{
  "model": "spectrogram flow-matching model",
  "dataset": "chords played on synthesised instruments",
  "train_examples": 52083,
  "n_mels": 64,
  "hop_length": 160,
  "input": "log_mel",
  "spec_augment": false,
  "win_length": 512,
  "conditioning": "none",
  "arch": "unet",
  "objective": "flow_matching",
  "cond_dim": 128,
  "logit_normal_time": false,
  "norm": "groupnorm",
  "hidden_act": "relu",
  "weight_standardization": false,
  "pixel_unshuffle": 2,
  "widths": [64, 128, 128],
  "blocks_per_level": 1,
  "scale_shift_norm": false,
  "attention": true,
  "upsampling": "nearest_conv",
  "init": "kaiming_normal",
  "residual_init": "zero_last",
  "optimizer": "muon",
  "muon_scale": "spectral",
  "learning_rate": 0.012,
  "momentum": 0.98,
  "nesterov": true,
  "orthogonalizer": "newton_schulz_5",
  "adamw_lr_other_params": 0.002,
  "max_grad_norm": 5.0,
  "ema_decay": 0.999,
  "max_steps": 17300,
  "batch_size": 128,
  "epochs": 42.5,
  "lr_schedule": "cosine",
  "final_lr_fraction": 0.01,
  "warmup_steps": 1730,
  "weight_decay": 0.02,
  "adamw_weight_decay_other_params": 0.05
}
Rows from block 6, named by matrix and row number. Rows with one number belong to one channel. Each number is 500 + 40 x the weight over the matrix's rms, rounded and kept within 0 to 999. All counts start at 0. Numbers have three digits each.
# convs0: first 3x3 conv (model.decb.0.0.convs.0.weight, 128x256x3x3), inputs 96-119, a 3x3 kernel for each
# convs1: second 3x3 conv (model.decb.0.0.convs.1.weight, 128x128x3x3, transposed), outputs 88-109, a 3x3 kernel for each
convs0.98:451490477460475469525521518496483501492498494501508494509494500505533499494462445435446498466482524456488517487523511536555563522506507429440543546494511554478544494479482448467473442435456498486485511506489481482469492463507575543535507497493445478479416487517394478512539555549473484469533559544528518529538524502520517498456470453388416402359392400498506508499500487481489499563604616534543558403422425484488488495494482541495471550505509473459479526537553516549535525544556491499490478471476486490474470481449445419429417390390493501501446422479493452496550550539532516491417405448383391400491483490474478495444456489470466478500527508541530529
convs1.98:556513500455434494550508469498570549547392436483508485490468461495608545424495527513536453479449449502539505500477466442535457502482449558526482515481626502476463419438547497484453496552538476468490510510572507487550465453483583499460462526535512526481519505530534556533451399447445471519408396449504473532565534510589486480507437475561490526496466504539507431446428411502478547456441500556606478490521517550550496454431431559523525528539521476500481414424462485526479470486459503491484490519547491424552565525533543543495542570534484461533509548470493474359446488432489468546535570509541547573
convs0.99:544518537503494527566554549493495496496491497503493505457477504458477518495498530479459511468463540475494539570584617539584633449486558537469527492435483494466480523547531487469456459464447528526513523524519514524500447426413475483478549565527422425460436466550428452508475495497492505511519512522577548556513483514467449473491452436485461446529533502551567540499497493479469483467467472501503522491503509496503504538530525452438444455496491492508509489501500507496502471458479507502498511517493485501498562582601491504527491471480495457459527583579460500532477468457513547549555570528486492481526511488533527507512521493510532565548555538535508513
convs1.99:516575516525556453439494456483443401515516592522520540511478465503479431510462533502533516512586560434476473502556517507472510558506612523520506489489474532514413503512463436419415455470436502518465538563626477514485511513466562540527427502416567562531526500429496470506485545519528549486413524502477487439491558459555515545535553552499479535486525538497519470525533488483443467496454457482483485507457496538544461484502498496501482406493468496536501483481471505497544480454469525430459503455496494484513503527481513547493542531479510464495460513428502589512547520553457453484456444524575503582
convs0.100:517503497483492483486446448496503487487515510501513504585510471560529507567548504504500550474441483560503544554522530554528529557523556493487545494484530539473472530516489503483473525521542518503513500487507504508511580595563533504488540549561561533481558528493570531506562555546526519547529517503555566551467475500443473471530495530483467516485494531519497515475461484501463499477456495491487490469504502492468490548558553549538524484490483496491488490493493444460468500529552555526492481440472486457452511481468515516545478517531462450452445410459554581572514558544493504499519522495480474457499503448515495455485470428447466450482461458481521511
convs1.100:552478479537496526488476535508505502567501500594579555495527494477533498459494505557518474445498487504518544540529530547536506435464461545496566411346491533517526454493482401495450537537503441502531525508551513523526549482506469437517495443460446529468493510492499522492484476505512491519478506464550555503528568513498485499473462534472451458619479453484497453505563546452485529503535493390474459523574559503509447415454491445470584478483537435503531500473520505452516515568602520464470516478558557513589464423491481510493495444391532526502430501519396548505469555493515460484397418436426486459
convs0.101:498479490521494455564510496494498500506478495505503490558550527478481466489473465484520517458460503477472475474487477522530535447476463401445500444473507469519561422444455436454478469491523458470469457460452489478480541525494483474468560523516513468476526483458529459449529531523509501490491500487512498502469485463494489467507497479480487448538519496488513498439472467464479475480436441452483486424428454567547542462446431468451440377426469434479479484518508545527522480485499471492484555555520500507499448478479516518528487463440467427443517531534531548549488488538482489515491502513519517531465472499501515536529530518522509495502505467470474444
convs1.101:486488475508523508466444404534501480563562557516512541525502522575562581538559563470482492513511529521518574505520522523497507479497474450489484474502495502535501517542530525534526537550572489524554466500510489512513495475500479476508505495502509537550521544540522529489525530525483488483525518505521520528491498492505497531510492480496520514526539514582555520513465461493481502519508506517503512486468468473494507476513535483475504492502505532550525464480422512492470527525478517528504485510482495519484534531516485460443480496487445486485492499499455481485499515542450460423511533517490494472
convs0.102:495484491527552559456503511508494497515504501503512514442475504499515553487481485507528520491497491497468459543482500550553563492483494529570522471485424535537461487506521494533529555588583504506519497512513488496504423400435481499498445459453507540498440489465468514481491480492535541540487501509520491514550522548551541520413426465470506517487486504400420413500491490523524521498474522528515539445424443565539555467445460522528537489445447475437408456454444440458449466482486474464437540570534391418376439469433535542512488504489485487483519535489539545514516505465508504515488483502523519492475476498480456476512502521532550536538574574464497495
convs1.102:563550461565549516522508493550507479518528395503505474467485491470491502543537552430448467449441444510480435531546545515504561471522541498479526524503533511540492435456483517591566555510504493483541418395459501464535494553472455543467423441414522522507438539532514576560504494490494481488497508536479445432487498521477527539536525582484543568500472501532456554510486539495465564507594541544594594470521512538491581486476572538519521494494435522452482503494472501493472619523485506550433578516534540532474515532485481460471455479529459557509528436501475457499530508535520579536500506487474489522
convs0.103:546515539497486532454453519506507502499499500497501477447480555458484543486517565515524516534518494542514513505475515511479497569523516476591553449537554519583568459445447523542558506554579525543539532539553515526525431447474615587594510486483392378489394422525467498592509489496500486490479474500483501537532551532526536556529556570485523503449513497479507505475526496478533542457484533507519558442448420550543537511486502475469464491492496527513510504492490527545490462476423525525488515503527559542568540488531588527502535517494526532541488485534490494490485472455494483464506520501500535514535517493543539503533529512573538485541506482502469432
convs1.103:472494507433447481448453471487530503459494486494498501503453404578566501552515478546546479535499429437474444462539508543555533515548549530479442464438510494455428475519535513505558547569524497530488477535521460521494438483526449482501518539508510554503505542519472483512484457486544481504447434503505443519508472566498396488530500526437446502463467504518518474544498490515502514577491525574546474503421492522577515505561541480507491479518470562556495495538516441600473448513437520505445531495502489553461481542478507515560547533544431502551538516515565495523469495475528485516520520522525527540
convs0.104:455493493535571546546541516500502498507525495504511505581536604497448501476470506500526595447466542452487544532510517520505527546524510478477490526502497468465496573560569510515547509514546507508501492480488466460459456486462508577558482576547553454518582465513574470490514494477522516500499466460461450411534553530542527501519491560499510529513494516502512500484487492550511512504488475549555571472488509567544528475464465509484514492506548499531556506540563468477458526548545474510529482555555480523545462514551499486481514488496515515517555502523516489482522484456507542545542562536534545507534540541558546531543548526491499476499506495457473470
convs1.104:452411497496417504497490521439490535479489439459511517430492463518539483450505412466456526510466453524481484507548467456561500498559476418504561489471518479449503426433473511468474518488481509554478505577481511488450530551480491499593450496514536484460568571507462459494493507521455459474559517503465504563474481421502471459501445494522468490569436509488439538500422447534440533460507523464496464469530491534539562419461482461510537510524534494482478511486489495514484508514510477494496406452395434464546401529584488494432518536507458521479494490483493425482512477526473470447451522494509548532
convs0.105:462458441519504507531512507495488504494498500513497500507518534488512522515551549469474438512489448538516462529565568539551512519504486487466492496486494505509520475470492499507509483494512494480495520516526491481470457508512524558545435438416506521486509527498535557508481476484482490515504511525500534526457458444550541558501477492412399410459486520456433438556556573459478468475481476508524524487486485440425437611647636391409401475451465516487515484484464585579562324275276490488480440468479469501503491553522432445440501523550455497486520522536518499510488502521530549547518538566398390437466461481510528510446462474489481483509536534475473459
convs1.105:510500505510499526549491478544502547489486487506499532532515485482521463505477445535502522558578548529475431544535529504499478533531537485526472515571559410433436505539542516504552528516535526510518477456479539517530497480521529477530520508507469471519482497541417510524440480493480511510483509483510537530454504534525536550534524506482517490518472477501521530472458507500500539496529518524545508511550479500558569541617567438467422527492508533526543511560536474508522491486505504533504512513515447481506500544489481484498484552504503531516462483474473487491492454479462502470522470456507461444
convs0.106:602579575546515518489475495503501504496489493492484494486474500494492506500515526510483500547498484481460470504512497422454428415408405426465439405456457445556572563593571571583569549556541554551555548564569511511528480461489496498523485488496464426407540513476563532485517504501473449435403390367512521512530553527507514507519518502523523517441429432518501507481471482509518517567527520486485496521507504479481497480482481471474505411399393406412390457455445444479488459476490515525532490500520482491502496479509552539541519519534479468478498454452490448465490453448510517501493478476515527531507514478505505493502515495491472453484486482464493479
convs1.106:499439490514458479515483497530500514500464455546501490497482520455458527465465514487514508511502493454469470499442444496484467532498513526500505459482492463514471450466467456509465442471485505489545488480546441456478509479481469454471491489523533526547518493468459468452473472462462490465491512482501475459498474475475440431453508485487543535466532502459475459462511461523572539517539527508517493506526510495484479495482480514481532536559545470484474520507504469532536410499498430498490556494498516462467554500495496521494469517479485503516508520454480509436407447457467524503503500516518507513
convs0.107:414423433407443474463498523511493495504505504515512501522511472470468435533504456517501475614552486558550533521540532519522534497489494554517426539546493465504493541546529516529522427436441519526520533524505509494494486496505579570575467467460391432472413473530403460516485487463502505502499496496506510502512526501530533542452446434513483450515500482476489479492486499498493507442439468528530572497508542457459457558529529554546530512523517490496504502542544436425430454475468503527526504530566500486524456467496530529557478462452529522485487468473542522516482509495526536540490486494446456474535520504483502486511504495491520510493515522476507543
convs1.107:399430476507513491497532564532510541516469509504500559501526530447483584471478447490543550518502495462513515502474494564584584540535493560514553506543517448476480450489506494562471528567527504477490461497513470478515493505566538523536483468513496436514544513512480465498440437483456525476497565571416437449570560561492555541464479477435529513466508444529468417449470546506522494488414440539502493522482450547549503504462490533497516610533552491386413572527473485456454524542512561534534499540537558522495514466482546548534457514559491515474536587516449492430515533486449477496493509487462463461
convs0.108:506512519455525546507490491500514506504508497485510514538483415503460415476483500579535502481485487502503506459502555473497531436460485432549522531442382463501404519515485524531538512528521501496489486498493494493495474482404490557571520504521366352516318311500432415587532528552489516511509488492482494545512477510549535511589531468535549565529510516457446469428447471487471443507490464552529485537471464578515479544496484545519517502499490456467479495499474537530556538482492555496472437494518474509517471504513513528532535499472509503478545507503455492564505523553424445457499496456524521475508497474529493506546521497520496454532520486541507479
convs1.108:529507468481465515474557562484509526534550480459444450488512479451504533511510436529534449474515486422484568459474537405471648552500445452494550485487461469516428470501469424550595505470531420474589480511612555434427551481434572518591494490472497507432483476522498491530506530467553536600445474485526496527462384594448454474488515515451467571522553517474526457386473513505499500520532526503499551531507400422476457405504576603474521476519497553526411481527539448510541447491469531532464498514499436522440406520545489525508562526541445476517512480530428505479545495465531530473474540457600479420
convs0.109:504497453496496478409472474488510497505494496500509498528499540515518542449493529426655499474602446509571452529492504497514497486529519363501645365512573344465536513518490528545509525544501503499486473482491494482481459485477540509460599556472374529605328496571380497601469491475477494490462479496535519498499490487510497479528513594471505534403464454517475505498476483557520546401441492461457497484468545531532514514534529448467495511513495551537525504495483529549545478518516481529548586512453490450407458483480461471466416466477457517495442525512501476475589474521486470497511517536478503493505478476489499479484468458476494492484518527506513528
convs1.109:526538449501538450477506465525520525398368432512504533509453561472425492521459555517478516495391459531552490447484524469466504479510558459514465408481524526531488488461466481491493504409456508518481469538542496508435543471534499438504502439464519453569536466497512431530488511458575593521452511399549515453504547409494509489533516583463484513466510535504570498549574486486497501549452487484464440506463520510554463540590514462558411468521492455552432437537524508499494437556512500571502528484487533518529493502473506471517542467454538506485533461505547533518557454572531452510608475569557470511
convs0.110:489486430497551468520548504481498486488495482501509499527498445489511464445460447421519522393495482421477456490477448530482499520492505457405469441432502481487523493535483533571517545545540462472454469476460455487499470490508445450449545540524547500467454466418480524509419426426491494493504503556492508467532527482527509481419368419469450494505506548485526507527546535505508511506546556514528505493502484438478448478489469482459471546553540521526502536556517476485493507499519471467492547564513531531493480463462511498511518501527504477472425443448459477450536517450586551490532491445574541517591594571544529490565537496465468495478479510513457510
convs1.110:545423472529467516515485481494536499519451370499483498505456529517474516517466538479570578574675635561563492448540411509549487520561440496436460392256372528444505502423424625658535473551453450480483523463508459461513488467510473509544503524602532505516521378428493454477522454479516458539514464477445382528421351403518559535506491472490473534470518499424494509472476504494474525485421438477460467487470490522602549522452511502507514473500506424493493475528503460521532455453486508504526514507515504583512473524530511517539468487498479443433524492480491505486497434540544528542434466521475504520
convs0.111:534559566525519520500503522495506490506483499503489501536546534528528515472452469432454533457506501471483477483499488558543524575558556545547558531514534512471494534503491540514490497473466507506470509536511510525496460479493551520489505522496615590517544556499519527458495493494488499487478483477420420406512537506465432420478458457506494505384391447497492505539525524475493519443450435560570527499514475454491481473508505543574577469473460487478486529515509521498452605587577552550506488485513513505510516491479482491486503529564594579589485457467519497478469504481569590563507501505489528507494488507503498490516493503493484481484475472505490465
convs1.111:491491556518460509512474496504528490440497431498580535461494494498494528492472461503509497476465446514562604518497511521518513440399424496502469477431411507485518486489460489476449503485445500519535465524550515493496497433493514509534501496525496531506510520465456513474483491453522561496508543538505502503525534504509494508507526493470480491518479430475502422512485523431432391480456508479462483499477484482473486439438480491493493502541519505552570512447470521516505541563463479518521496479449485504487515528519460482509448487526477535498490515508521522464495531491524521506527533507483464477
convs0.112:453486520474504554481490533505503508492485513500512487462485485463502499520515489510505514557549527544538535533530503500516470475507502463432499466443541498465526491478487459445456454486484494507507501491515485511519414400407534513529441447427465450513465487534521527549471477499491511527493496515468475481543520503529521504499460483542502519537530529469457445526513506493492474443490511414441475498527552504537506507503507528536531486508504416447456473458479522549525536507510450480459507558572504523561507494527520524500509486472557538538531522519499498499517523495543495504478441445448448442481483445489470432483453430451474460510534512482513483
convs1.112:457498482429465452483504484474459524511428401512467486446444542446378479520496486533539506473540578443498485516498461391442620533561553428503476505478493521478526558486397567513534458486477446476565548430412507468456510456413589578587507465500522486468513445411527506459493428416507434518466458483473486441524511437496502494551552506434362488496513568535477453429495577494496497545525428492567458486513458467473479602556485478516499484451445389487550440492531445536515389497478526484469527477512559452460519545558518479509547448433496491509481487525579540467532513479435458506560553562580489481